A small model that predicts nearness at each pixel, trained from scratch.
Model: 31.3M parameters, 64-pixel images, encoder width 384, decoder activation gelu, decoder widths [64, 128, 128, 128].
Training: nadamw at rate 0.0012, batches of 64.
Rows from block 12 of the encoder, named by matrix and row number. Each number is 128 + 24 x the weight over the matrix's rms, rounded and kept within 0 to 255. All counts start at 0. Numbers have three digits each.
# fc1: token-mixing MLP up (encoder.blocks.12.mixer.f.fc1.weight, 192x64), inputs 0-63
fc1.0:126114133154165158156122076081124134155176198192109134130130159158119155142167167147133121095114160165141149147103100150133152155149151121096150156163152137139139102128116155115157127151097118
fc1.1:096121134176145106088070083120144145153151148166105133145131142130126130129136128137153144137118147142138144130135118127129166164141158138127131101142119128116114115150144142130153152119119130
fc1.2:082139110150159152164187107153156147128122121144137107135121127124110116151135126148136118131134131145144163158143162137122158159133140128138156104137128121132150174156082112115105125128150137
fc1.3:062105103143158169167201130140158149142139135116155135152151156135127115148161160161142131130145158183162156128129138134142159147135137135137152100109123112146149168166102091104115117128134133
fc1.4:065106111150172175152191095139157149170164165183148143149137151141135135149154141142134132125132152173140139120109126140140156143122139125116143099133130129129151129147099107119115135140136117
fc1.5:084140136119102109084097095104111116137142137146118091119127137157170138133137160146174152111126147095139135120142148158126148187134140127122147105120113167123123106170152127147111152092118141
fc1.6:197174168157124093086063128137136146141142132119128145149161152155144147130146146146149155157174142144150154155166166162139161146134137139143152143149130120122114107114135152135133124109105122
fc1.7:055096103154162181184188124138161152151143136128158149158152160142121125152172171159142128127133159173146136130097112144131148154134140127129155102127130125133148152172102113123139130143126130
fc1.8:182147129138142122155131064101111144158166167185104156157139134117086128139120133137143124112124126117144138156152132157126171144121121111131152142182163131148127142136093155096119105139126121
fc1.9:139163147159160146149105104135130102125119125132111109112102106101100125126117121124140145126140127130122148141157145126122135151146158144160118112141135124150131111098109110106104108113103102
fc1.10:177147102089111134150192133107120134135133120111115134134143134143114131154110125134136119127139134156177166141142115149136125137127128142164171158159159134124154168148124113111111101109132140
fc1.11:197169160149115083110075131142128150131141112095133144149156140126132142129132148151147180179166126118140139163171177159137115125130138150139132156136140129141119118099133141118136103124108125
fc1.12:134129124120128124149119091119106122140158157140112103107124136137093116126135146142141146105125119112116127132151143143129143154157127137142143128127128163127130130123122120108100115103109131
fc1.13:121144146131109107100079125122113128139136126139149138157171151156153150136151164160163143131148149131140135140127144161116129143139114126122146130116099089094075094144139142155135129118110137
fc1.14:132116095112108102122128145132136148149142111091142127144155152140121140139164149184173172180149148149174147141125137158106107106120122131141154130138116124098089134140129126123119087112106101
fc1.15:077131130099079120088040101116097067072091091099117075098081095113125117117111116111135143145136126129145120123127146128137155153149152160150139123145153156161177139118138124157148162142134120
fc1.16:200177154145108091090078120120114140140152132111132152168173158151145160138147161165179170142166142146150147151151138158131153121115121117117145138164133137119112097122142150152132114105109141
fc1.17:185186159167151102115106124148122135131129131113100123109140126129127113130117131136142146145150125133138159170180204152117145152169157145175143123142166131130098135107121137099144092104118108
fc1.18:196194168171142085086081135147136145134141121111112129123151134141134154133130122134161174181153133143141147153165178147129146153152151157178144134162156141126114122113140149142131130104115114
fc1.19:169164179166140119094051116125118131124145135153147146151161161178173165136127132132153164152159141116125142158179186139131135127136125124151120138113120120122083096127148149152154149131124128
fc1.20:051110121151159158146169117128149132147135139161139127130123132134127129128135125139122134133109144144160151115127115128151161171164160167135141126117112133146163154148142133140141155158151123
fc1.21:128099125150147180181132179152169111120108110078134170164143107100089111134110155123125116107111148139118142162142116127140131157138158173158165107117124123129161165149137125189150187139160174
fc1.22:061101110085063108078040107103092067081098090097111103110095100117121121112110124123130138127132118120136122124126133132131155157162154150152126121133152144153149130126138140148165145143126124
fc1.23:151134153159165151149120105105139141146172177176121155140131129132121136125156133110100079082114145119132127113113102129145166162139141108113135142185154144156156134143110135125132143145113124
fc1.24:176179163168130083081065103135143151150161144137103117135156152162144146130132136138151164158150134162142153156160175160152168139132121129121145142147143142132118108123149165144153140125098116
fc1.25:183163178182152114110068158154149141146153155134126155132135140142136145119114112107126138139117119122116126131144157128127143140136158138150137136176162146149139122111150167151167136141111103
fc1.26:108118143133110105094086081089090093105107122133092100081090101099107133119109124124144140125119130116140141142142140157162180188179164143154158137175169168183167173191190193176173156170165142
fc1.27:130145144160142127123108049108125139168171181225122152152138144154147161145142147138148187153154149130138119117153141156160160158138131118088133138144137139137139091134138135092125137121105117
fc1.28:100096126125101120108080135128100085073088077079092122119107091082090099123119124119112123122131140147147140164133119129159149162167150166160151168188175176181189173175174167190174160173168140
fc1.29:079120131158178168144157086120144138149165173203137135151129142150132149137137115108114109107103143160152150138122123139145154142120124120096140128156135132140160134148122133146147166166145135
fc1.30:176156165173147114120083175154144138132143139116140128134147156144157137129119122115119129149138108097125138164163183140110113105123138138162122142163152157151150153097132137147135148126131115
fc1.31:117162144161163104123117098136136134134136144152112135118089101108117124130118097144130136153129129151131141134134164132124185164139127120158120126148125088126101135120091150090112105129123106
fc1.32:113130128126112120105077118130115127129132120138148146159160154150158140140151141150145157141153137131133148146183169150130127104102113125103094133098085104097096101110153129112152121121111133
fc1.33:209185162163122088100091132142125136139144122105112136129137128119131146140136140150163148151150132127135135147157167157128161150162157151170142149184159138135123137108127144127127099116114103
fc1.34:143152182178156130098055120123128126138151168163133133154147157182185170126120126110127149154131133133123128127151161145127130134164107118122143132105143125134075088136145179159170174144124128
fc1.35:136131125127108111128100078112103117140154163154130143145149140136107150138152162155154188166142139118135143139148163157121129147152150129120133119134135167119119103136148088118112116086110126
fc1.36:112109123133113119094084115118095093091085085097084095099110104105106101133115116110122124119131132142131145146146125142156145169165143149168166148178189174175162179181168184193188170167167146
fc1.37:119163141159149153142104115123129112113116132133107100115105109115115110132123126128146148119150129137132147144143137122118140160135147142139115100134137133143126111103099105109093116092097120
fc1.38:197176168164131099104080157146130138138135121094116129144156139132138138132140145144141152155158128145145160165164167158118139128143136164157146138153137134128132133101132130129120114103118124
fc1.39:059103099142156172173196118136152153158142144145142134152136138136117131152169158162150134131130158169174172147146138154136150134127140136119155106121112121118135150160095098117130124144135123
fc1.40:096144158132142125105127119124118106108150140133132138132131140143147126131112110108137160123142139149149140116125127111151134146133124141138126104112098141146128112138152138138128145103116149
fc1.41:116116103117108118120112128128122119130139134120106093114135153141126110126132132148130154150142123144131132155128127143127115134155157157121137129132129131126143128103137104104103100111113132
fc1.42:092102124161175186170128082114138124158163182206142155168153139155124148134151153131135126088119156148135136138131127157139147140125117110100163122127147123128124115166105123143155171160153139
fc1.43:110134144140115100099067108119106106090110095090089111100104101093101101124093106135128117129136114153148139162131135135161167146169146135125145164164165165173168156153184198175201160166129142
fc1.44:042108114153175165152174157159164133139124113110154150164159162143144098137130119128109122115136145171158145128124134120147132135140153154144140100088110142156163169155131097139139163143152147
fc1.45:195191169165135080102088143139133139130130106094109127121142136128133128122125125152158152153148136133128152160179172150148170163151164158171113135155144123127145133085149147126136114110126107
fc1.46:152143152143141133139143146152160148136136124120127117112112118133119123104100124114108106151122120084121106126147145142119088107135106121139118140153189147179148161120111141135143140150132089
fc1.47:156133140134126116109105159143143146126104073043099107092115107091092092110128107127137108128111132141134142155133138130157170168165158155191157148180201160156157186144164209191181156143143116
fc1.48:065103098131144171157191160160165161151135109088170140162146145135130128135158163175151144157148164176163153152136139136138126115116133142137149113090094100125149154151109101130127136132142125
fc1.49:074097104144146175165174162156166158124123101099171153179165161146135117139148145169148144128151152168159148145140157132127110121125115115144140099096104107117128162157120098123127152134146147
fc1.50:187170171172147099110075125138145143150155156127092122118130135129108133122104119128134136145127125146133138139142148143148153155160144143146143155181185149158153121095149185144158122125099097
fc1.51:123158147158148137141094119131126107123122120131109109125110106105109118130118124132144149134156130142138159140157132114116144154149163159136105123137117131136128104093119107095093108100102104
fc1.52:149170178149131093076116139151142133118111089081119095071096117105123116104103124165156150152116147124126137128130142119162190202173182167163130133147133140153156156125175209168165160168140110
fc1.53:108109132137109142109089132128107090073091070077096108119117092087082097112133103110131129123129132122135138149132117131153150162162138149142160152169168158159168171158162180184165192162157156
fc1.54:084105096093102128130097127136134135140138126112141137135146132148143145131136146160127169176136130137146150144164138148106095110132128129129109129116103136118109120119157109113129126121126119
fc1.55:166166152154122081088082119141128147147139123117104119134167158159151129140148144133127160168173138152144158168183190161148138140127146148136124160153139131123133112100141131116118101100103105
fc1.56:177198179152128097103086106144114122133121121136136165126128124116128137119115123122146157156141127133126146148157148146163185185174177150139149141131122107126132098102141154154122131106104135
fc1.57:054090108085065111081035102110106078077100096092122117130111116126112123109111111121128137120127124128146128121131129137135129131143132146138129118134150154156159136115143149140142140136127113
fc1.58:209174172154131102100070147132127141145150134111136139134154157163160165142140139135151151152162128128137132139156165148136134127122134136157142152172172159151148124114153147141138122109109125
fc1.59:184159159126134128129139088115124142145150151157126116109115143149151150135100136168157152138136138112158106136138137138134095103133121122150132178161170182142133123126139149126158119145099089
fc1.60:062108121148168173151186175162159143137123107101165143167152151147136115139127146140130123130129154147146140131131136129139121129129142154154134095086102115144146174167116100121145146156174137
fc1.61:194179164167132101111092127146134145140148127111099129123138122122116127126134142137150150164149131130152153172177186154117146145132150146157137130162148139141135127100119125117125106087117117
fc1.62:067114089124136150144208115129138157148131119129147138146145151147135120156137139155146148148139157163165158138127145138141146141113116121136143120112121133154160174169114116089125115135137126
fc1.63:109123098098108125135135101127126136136125133128149134146152148156132136138134150176162163145147145128138138140154148150116135122123110108122126123113095113117117125146152104112107119104127131
fc1.64:069094088100092136131053108124120109117120133120147144154146139156135138138123138142155143142117130110127136145148118150120103129141145149120131122100112124108121121121142128140156147127116137
fc1.65:120141132120112122117109089116111140140146145160145147150159144150152160149157160152151150158146148153171156156154152151101122123111104101093128146136123121114091089137133126124138126104102136
fc1.66:162147156162137109101063081123125143161157162174123137157165159161143163142126145132149164168138137142146133154162168150125121120129119109108115131140144146118111085115151144138165144117111129
fc1.67:051105119159180175144169134143155148150158150162166156151147155153161145129131129126140144144114151167119118103093130125111134133141135120116147079084099130120121118151113119160134164156146121
fc1.68:139125108098110115123127115128122120141144135128125106140154140152104120130126128149159179160142126120138126137153128158145110125134139151120141133110118140116153123114144113119098118103120124
fc1.69:207179179165144100097079129141134139135142132122122127123148138144152151136119128135150158164157127126133126157164197134130142136143146141166140149159170162138132138098143156135147126115122111
fc1.70:059081089082058109083051110107106094096106119102144150150137139146128136116125140131145141120119125117138144138120139145116134129146141141120126107128141134127135119122128133127129144128117119
fc1.71:194169148145144110113137059110128150171173182204122129130121141125120170147147129140160168168137128143153138132161139154130152142137143113118138159179179160159138100118126152113142108123109108
fc1.72:104107128136109126110077132134110094084085081078104110114107086081084109117107135116124127118123144107118138150142122150163146163178166155149149164188176161173174168169173180176184155187165142
fc1.73:060117117150165163151187093127147142152146156176143134136139148136128125147140147149135129125132143161143131125113126127142169166143151121127139109137132124135150147154096109113113131135139126
fc1.74:219162155141120096106103141133129148135140125099141142124146146135134159136137146155168160166159123126128123150154190142124141128135133132172140134174158164132134148112133140140116109124142120
fc1.75:047081093082071121098049112113107094084109102113127124137128140137125127125129141131122136120124125126141130132130130140126119124149136154141125135126139146141136120114138143134142137137113121
fc1.76:055124104146159156148166086128130144148142144154131128141136134143120115148136141130145144132121147157146154131116137141125166160146156138145157084136138141133138142177113105120130126127147117
fc1.77:055100111103107149113059106109087084079100101090111102107089095099087111113131153124139148122119127102126136126140149140136157162154153163146143132149158140158152126135134147145141145142123126
fc1.78:062078075077074119103039113106099093099114128121140135145144149154131133130126139150136132113122122130142149141136143137120124129145141141133119122124118123119114123116141131125117126119119123
fc1.79:061078078076070126110048108106108095101114125118145133134136147149138134123135146143136139103113119110134149147128138138122123132132136144125128111111126144132137124127143137125138152138127116
fc1.80:055121110141160156151193136155163144137128122138152135149145138133139113146116126127129127135129150177172171151136157125143144132115123135126144117099100115147157162154104110116127141143150141
fc1.81:169155138139152121137130073111138144157172175196105122123120137114092146133114115153172145126121141121137121109134109131124161143119145121146142132190181136124141132115107145124140116121102097
fc1.82:058124110145157142133179147149148146145131118123126088124127129145143118142128122151150146164138150161153140137126144120104140145136145154150152091106116120094117143128093103128108136105133120
fc1.83:190182176164141097099075126152148149145151131128111132114128127129139140125120119136152159159144132134131132156160162132152151139138157156138122150155158137162161116081142165121161114110121108
fc1.84:105168136162163121130156139157144129107109113125107098117121120125142111137114098124117129130144123153126161139135179116127167158146145140152118130143119105128129134097110128106097111127137139
fc1.85:190185180173149109102067132148147135135148132133119143130140133133148154125131107116137157157136122119134140156161157149139144143148153141156147153170164144135130130107127165160156136117120119
fc1.86:088121124137175155165188133144155134124136130123136142141137131109124133130111125112107101109109137158157158143115148113145158152140137141158155112138153132170171201166124120144147141134165155
fc1.87:145137131142134117140120118127112123122132133143119132120123116114107112125137123121145146140136115101128132126159163137117133156141151134120128105126120153145135129127129089088087101098140139
fc1.88:132143127138126105129124121132116119118130125136123100120111115122135118119117131147159141114130138096134144141151163152134149153131133124125129139129116134147129132125109115109108106120144141
fc1.89:188163173169146113104070135140142144143152150144121139131141140153145160129119117116131147154136130122122113139150165141126128136141121139148146148167179160149137123116145168144165131131110104
fc1.90:143152162164139098087044135148139138149139137137129149154158139158152157133141148131156164166149145131123136128168175161127131146143145154144134111103102117113093095134148144129139116100124125
fc1.91:148140125140136128143148205175149151129113099044151140140151131114136118136134138152143137162159119117136159151164191141112109130147161180208140130115129128131146189117108082111097120117151122
fc1.92:173166169172146102102078129124144145163175178161100127124135150133141150131152129141137160136130139137122131119134140147128147147139145127124135138176155145129123114113138153139142118113113103
fc1.93:060087104079065108086037117105099092091103111099142129146131138135119143119118131127131147118116129132148142128117120130114119131139144151138133108150144141138140130115141137129133129123112120
fc1.94:069114119108076110080037112105082060070094085086107099119083095090103112111118122134134141150124129135148130133123129139148156149154145155137126120137166151165165130126140148147159159143137115
fc1.95:087087107112138128112100091095111132129130126125105088090120125122118128125159143131132144121105139115138121135136143150125153157150138133164152133127180164161118135159125140133107130133140095
fc1.96:133153156152115065069069090129128133144140126122102108103126129140145124117116120129134138145156123138159151157165191150164191180155152146125151146164141146145149127135161184163176163122117150
fc1.97:076092109148171187175184118120161136142141142119148136150134147133111117130150146143119110078104158170159161148132118148150161154134139136120154119134119124158177157156130138152163157166154145
fc1.98:055074083087071131101049111102100087109119137120137131144132150148132130126108145126131124117122121097137140143130146146126118125133152148129136131141132125122117127120130125136140137112111130
fc1.99:150147171171158107096089116148151143151160155167122132143154155160163148143111131122127151155141128129128105111120171136126130123107102103122127126148155129147131106121126159121178131122101127
fc1.100:201182168156130095102083106142133143148155149145107126113143134131133156145135142150162163162158142129150144153166172164131156144139146130145131151174159140125120117099129137112137113101104100
fc1.101:186144109077093122124195146118131160142132113088145138121137156134127145148147152188175142145137131187169140137122108144130136116105130129152145140182128141106128157151131122139101098110131120
fc1.102:074097107087063097076052116100103095091107110107137130142124127140125146109119129140137140117117130134146130129121125126124138131146127142143118121133138133146158136119129134139129135137119110
fc1.103:185161175174144114110059141140145138154150149132112134130135139132138150126134134139135155130128132134108115124132146140147147136151142153141145162150156162138142116102158171143159136138109097
fc1.104:083123105140170168181173079117153148155156163164126118139118135129109128159156150155142124121138152188160165142138121162130174162125141139131174103140129112125142122154090117116118120128108117
fc1.105:094124137158154158140113133152142121109118133162138171167138119110122146140102116120120107140102117139131126136146146117114148109120129115119111112137131103144129148129099120131142165188176134
fc1.106:054103098144155174181182120124139147162147134139136121142133137143124113151166158153143137131136168181171178152152124153143153152137145149134167102100115107111136136146109104125133141123120121
fc1.107:176158157171149110110090137149139142147145141135110135128151158136132133137114129134131146140132114123109106144149168133116125108121142126144107129178172155147152137097126138113146103121136102
fc1.108:077115120142158157153157076105142126153146154173129133121118130112115133134116131124119135128098135144164136124118131142145164153140147135139160132144179156157168161163133133134157162155139132
fc1.109:158167156167142130136104112135130114121121136165112121129117116112113119133102113138142160153160125126126143135172185138129125147143151114148115115128129141154134119110124092099112112107115114
fc1.110:115121100113134163173172093109122125123130139135140151166153122139101127143121136116121137118136140127152159151143130151145130135113117131138164147127127123142176174166104097109105129133159163
fc1.111:079116118094070105086048111107099081098104108105124107115110122136132136116112133126144161130129133134146131119123142128139139136144150160134123118130126150157165137113150127135137147138125118
fc1.112:136144145135117101112116082107100110145149156177119124126130135148138149150147150129136172176144135122130146130146146181130134159162166136149149121146147163129130108144143099115110113073118126
fc1.113:099119115129121129143098098112115121136144149139117149168156140130100119136152151149131149101139142124129152147143101157129152156137130133118130119135128138135130132145128084114110148121130150
fc1.114:064087093081066105080042115108107083092112109114131133142131139146124129126114129133132145121123124128141134129119130127122129126140146142134117111139131149126149137117141128130125135123113124
fc1.115:055101102141146138135120122129142141145137129129139144156158146154138140146146148168163173151146154148150133148128115136106135134147141132100126100101090116112103099118120111113128138114120125
fc1.116:101123120137160160138189207177161154136133101063146129143142152132149121141113136134133134162140143131153145142138163125111088127142159164194143083091110143141147179150118084120129130136171133
fc1.117:061100112146162176171179121132153142138139141140135126135121135115107126148144146149124120116106147159156148133117130137145155167161151155149165129142155140150163163159111133136141124154142127
fc1.118:084101134157169161126156189173173147147132094082148129146149166157147108134133137148139118148137146185141129124113110107115113109119146160143127076088105138145148148136140132172176161141157136
fc1.119:160153174182156114089075130137136141154161169170128155156162157158145150131121107136154141133125123142118119120126146127125170123139111100119119125163140121122103123136141176152160154139130115
fc1.120:209167167161135105093065140138139149146156137123133146129154154156168162130143136133143164159166127122136129148157165149138116127128124135144145156166161148148138115111150162141148128123109112
fc1.121:113129114126160155152136090088135132145175181151093127119117147133130139147160157128117113105132153140136147151123082146146154157111149154121158136171142150131158120137105116123133120096107140
fc1.122:059104112154171173160179132148175150152139143122154120132121129130127126121135141139133113132114155152150125116118127133146144161152150155159172108109155140156156167155117137158178145149127130
fc1.123:156129123133136136141133061091113136153171162197123147143134132143110146145151153149150143112130144113139130139127133164132155161144137113107141136168153172152141125150114101113109128114129145
fc1.124:182172170160128103094059115129121140134143130140129136157169161164164158138149140140148168155170137144142168168181178153140133125130130126129121145134127120110105099102156141141142129118112122
fc1.125:148158153150114087082110125136121129121099087080098109080091109078101109116095107148133144160133131125134132146142153136166190183181172162185146153193178151164171183136160192160170135166146112
fc1.126:176171182174147114106075146156151132128134128116142144126133123122139140125097115122121145162145120130133123157152191121134127142162145143183151133122157151140127134125158157151169157114123128
fc1.127:192184174171144099108073150136130128120141125108113140145161146147149138141119131140149158157156127130141150167176196148124132124140145143155121139143137143127113142108146135128126128117127114
fc1.128:184171166157128100085056122134132147147150134127130140154166163166161165134155148149165168162168140152151153150159189155124130130129120122148144116135133135103089094133158147144138134095109123
fc1.129:056109112090093138100044109110085072066093095086116098096086087094098109117108134118127135147130127142154137136139153126136144140155148159156132140145156159163153130132156143165153174150133116
fc1.130:076078081080085136142072116117114114118128138116133133148142131144116133120115153168135140120106112114150148139150133140118105109130128143128128128139124147128146131128167137137130151144136126
fc1.131:051071088071073119081038110103102092093107097107139121132118131143141130112129135127121127108118121111139137127130143142139130129140140147136122123136132126142141122109129150136123141128109117
fc1.132:058116106149164165160184115145159153149151137154129113138123145144124120162138150138137137144128153171162148140122125131130148138121142144128151102130129141127156134139100096111123131124129118
fc1.133:060090086077068118075038111101100080088096096104135136131111125133120137107125125129129142128115128122142135128126128129134139126148135148136123112128144142145152142119137139127134137136115116
fc1.134:100140152159167151120143085105138132148160181205114113135117150159143143136109094118131143128094138169148158126125126129158140139134134112103128137137136138162155107125134176139163157170133116
fc1.135:176126131139127120129138192161146160147118099068139136159151138126135128138147139169163137146158118133144132135141158155107120109129131165193159099137145125117131173146111100127115114114154127
fc1.136:113157137161151154146099119122122114119115120131100088111110109117119113132127128135135142136163128133131161140164151128109116125147135145145105116131130115136117117097103102095097098103108113
fc1.137:177184166152143095113129081127129131143157161182118105100101125118129157117112113136158176154131140145129162148159163141144159167162166132127130149156150109150131113106123169136148115131123097
fc1.138:048097105138154173169198135141149140138130132133164150155149147137125125152143145146127134142132150158158148132125148137154139148139148144147151119116122128143160177171115102116128134147160145
fc1.139:159146151144115115119079150133123141131131119096143157159160145115148136126157149162146138125153127144134147150160169142136145114117128126123109137103088104126116136115154143116141120136122121
fc1.140:105127163172185155125106135125144128127159162157138150144129139146154148134127130101120102111108147152124131104093104106130148137139124122103133137111114120155135107127124178186171180156123136
fc1.141:062103104141159159154200170150162159140117109100168152175158161138142112147142135155140134149144152169159146135124149118134136114118120120152129106103110110129157184152100101111132145143152138
fc1.142:056113125170152125099078120137142134138136117132139106140147165154165124139145128141135154140148160182144151127118127120130144147141143141126143119072102137120091101131132142146145158104092139
fc1.143:184157153162132101118075155150145155147137132111113118122139127120124141126156150146134156157140120126128118139154180156117118133145156159172149130144159156126123133103127119113138108104110103
fc1.144:057082087076068103078033106104101086085096106102135127137123135145118139108124132133134129113112116120143127127122126136133126123146130148139124138126137128138146143114142141124127132135112116
fc1.145:073099097134148178176199137138151143153148142109150131149139136136127138152145149148144137149130161167168161121124140145137140141124134146157175124111127118142147162164111116124135118139124138
fc1.146:047101105141159170154197150156163154142131117109173152178162143142133117144153144155142143150149167165163153148141141138142127129129128146143155099093103100133133161163096098108138130146147120
fc1.147:061097113093068119087033108103097070086090091093124116128108105116120127113111127125134141135126124133156140136116136137129138133153134148137124120133151151157155127123135135144139153146118122
fc1.148:152131116119126155169176197185191175152121090043158142139144134134118101125125158151130118143148133141172164162151149133129088129113138164178161134109145154152176182143144133138146140133136144
fc1.149:063121126168178171154160102134152147162166182202134148154131151147151145140152125140125108117121149179141136112101098137132171158133138112113138099133123118117143124142103136136137153136127110
fc1.150:084131125135109125117081077098115113130133140168105125133130145160133141138128129142124131136133143136163162173173119171147114139137146135107130154126138147138130106133130123115173141144108136
fc1.151:111117111128107086076108125119118138139125111097067087097124134121114109145132109125135123141139126173173155135126122157139159169150142154172176147206190189141153158158162191189156148110112117
fc1.152:093095111138144154140152189164178174145143104069161133158151151146153135134135161167142157191158151148157126133123175144099084111121115140152132087066110117146130147147113100137140140122142122
fc1.153:196161149136103093098136180139128154130127099056159154153168173151157135140155140181179143169169127157154147154139161132125148122115127123160139119149109142110129165128133137156107134114138144
fc1.154:100137105117130135138156096112133144146149161154126131152132134156161144160160160140126155160159144129151134132112148164113126140135105109118155134149149151137125122147109085101103114097114140
fc1.155:037100100146165163163182146156161158164137129124155142150152157141133113143156163173141136166146150171158148135138160140128141132143134142133136088086103120135129162161106096110124145128149109
fc1.156:119158130135147138132145048102129140164166179209136142134126143157156155159166150142144152151146148172158125133137115163143159153141137103102149137165151135144126099150107137102126108105117132
fc1.157:098100122151155165145157215177180164137124105069156150163159149148148124134139150155144137148148147136135143138135175124104086107124138148174123083081114140118144180142121107131139151153170112
fc1.158:064099106143153174157188159157156148142127106100170158170170160152139120146139149163152143146152168173163143140127151124120126113118117119151146089097103109110132163172106089121127144132147133
fc1.159:088103093113101119137083121126122123127126136117118125147162147144109127143157154167157149123140144143134137154140129141128121134146147158115136129131120124111123119116124114113121125119112135
fc1.160:173155168172155114117110180166158152144147125087131134136144130108128116115107108119129114129120110108132125126130154115120130141148158149162130139179170148171151172107134167149141130137122096
fc1.161:064093103090086127100042118107093070065090085088114094108097097099092105117123126121128122138130131129150137143145134132126138139148151152141135150154163151160151136130136147174168165163140124
fc1.162:077110104143131134135093118120140146155134138135129118147159156156146134135152151153114140119142138172147170179151130143110120108133116118093132133099130128113089105117120134139173155114115127
fc1.163:151175177154133070068124127142130121128116111101121111093112124112132122123108104145149150166136136138144147137137158126158187193184182170187146131141149154146130137131162192168147149127129119
fc1.164:163169129120126105119197121143147152151120106111115101094127125147160113136119127139137156164141122105151138143148167136134141122132144153145094136172170175168177179110139116087117097140158095
fc1.165:203178160142107088101091116136120136139136111105124148133152133140135146140157157154168152149159132134132128152151149157149165150144152146149143150171149129118120114110127140129118094089106123
fc1.166:192178170173149095094083145152137146140142129117112127138150135133136138126129136147155159164145132117129136163159164151112150145143153149165131140161146147143123133101124132129129119104124112
fc1.167:069079071073089140137056114111120101099123122116139130139132139146130134122138150160136138115114122118135139139143131141115118126133129167127127128119126127143140135117143151136150158156119116
fc1.168:115120123122145139118192169156161170148135118092122096126133144137156124144137123140127121163134127146162145148145178143100111095094126118139127100132142149123142166148108084135120134131157120
fc1.169:119123093124132159186141130147131128108115121138154175170153120121081124142115136162141146111137132130118135146148171135145152131139101129160162120118143102120150182153093096099110134143174165
fc1.170:198190160160127087105090133145130144138128121097102135122137125113117127134128125150153165152163129131138145168174169156147170158143155160162141143157162121127153139091129142121124104097108108
fc1.171:048121099142156146149159105140145142145114117133132122146151139131114111152140141152136134162153157179168168164142146156132158139134144136144161104116119095128124134149084104096130110121123121
fc1.172:138106084093096155173136154145147151134133114091137120124136125138124129122144175169132139137118134098149175164181156150130103126143143152175130160125135145120148161115167092113099135136140117
fc1.173:053114101140158173163189113136140151141140136144154129152145154160136122152152146157147138128142166161163151129122132137142159158141136134129163100109108099129134152169107102114119136133126124
fc1.174:216184176153126096089078139144135136139149132120131150127136138135139166132139140144158165167149137132144144157163159152139138146146148139153141155171152149144134119116135153145134115110115126
fc1.175:122141166163170121106100165156156140146152145142114147141133141132147129129109106120115127147123128122122116110106136108116127114135135128130107126140159125146127144117122171150160148157125100
fc1.176:049076080081061122095041121102095088092110124122136125140137138143134125134118136132129133111127117135149149153140146125121122126144142134127133115117134140134117126116146128136135149118130133
fc1.177:193148142128102118120136156134135156142128108070151137143158153156154147133162154161156130128170135151133125128119120156120113116106100138167169143166163142122117129146123129173128120103111145
fc1.178:039111103152152173154176130145151137147139139131157135144133140134125120138138143138139152139111156147143142120129137137146148157150148146135145105121129126149160166173121113122148146158165121
fc1.179:190165153161131093107113167150139146139115092048112119111139124100109103125124131136138148159134128131138134143150181138130154164152146165195159136160165145150145167117145169142147119126132116
fc1.180:075091099081095141131063122108114092097127133116134138133131114104109144123124153137123150135101137136143140124118141144125136133150138159131131140115132140152140131120137145147132156157134133
fc1.181:176138128144134126140140099108121135148154155138113114108118127132106134131140135126133159136135115127128133142159161149124124148149138134159140116134155165151126111116128125104101099089109121
fc1.182:118124115117091111112093120124118140129133121133138147161164153142137146134174172170154149110140127124149141139146124152130125126117121122088112116123090108103111103132151111140111128109118143
fc1.183:107125110136131077098127143176149155132105071105119102117133114113098103136075113162144161163134143116155122133108166132144130146155122147176159147129167102158119169138110175102157099148134091
fc1.184:145130138162142123118124168173151146136126126103112106126129131129116128122098120142147122133124125117124113129111155119081109133128134150191160104147165148110118160132111118168147145111129110
fc1.185:145134166177160122101090201179168153143152139113128139144144149133137136128127112121130119122122124135120130119112145115110124126126134141153130119146147136130136152125147166175169158144121118
fc1.186:061105095135151162167196114131146145158133138153165147155151151145132129156165147162141126141143154180166162154135141148135153132122123115130152113112119112117133145160098102113129128128135139
fc1.187:058114123138130142120085142125128129126134125143148119162154165167172153145149129149150168150146146145123136135142149144112104111136127109091116109079079112091072103116128137133134147117130133
fc1.188:116136151159145138115086081112116128135167174193123122147147158191174163146135145130144170145124143133128139149146157143117121137142129103101122111121131132103098080136145130153148167117137137
fc1.189:086116108081073108092073117107094109113121134128127127137145147159153145127123129151139151127126128114145146135131123132132120126149139136123126129123133128135137126121140129116136119135136135
fc1.190:158132143147116130127067096108123131163159151160129158172162140142118175142165164155143170155149155148146126130132137177131105112127118121089150146155130152119104073142146129134144117116091131
fc1.191:140128140147154147133168198192178169127117098081156115139142137143143121124107127150145138148145120109127123160169191122112087107126130151180131099081120150142131180133119118151125170140174139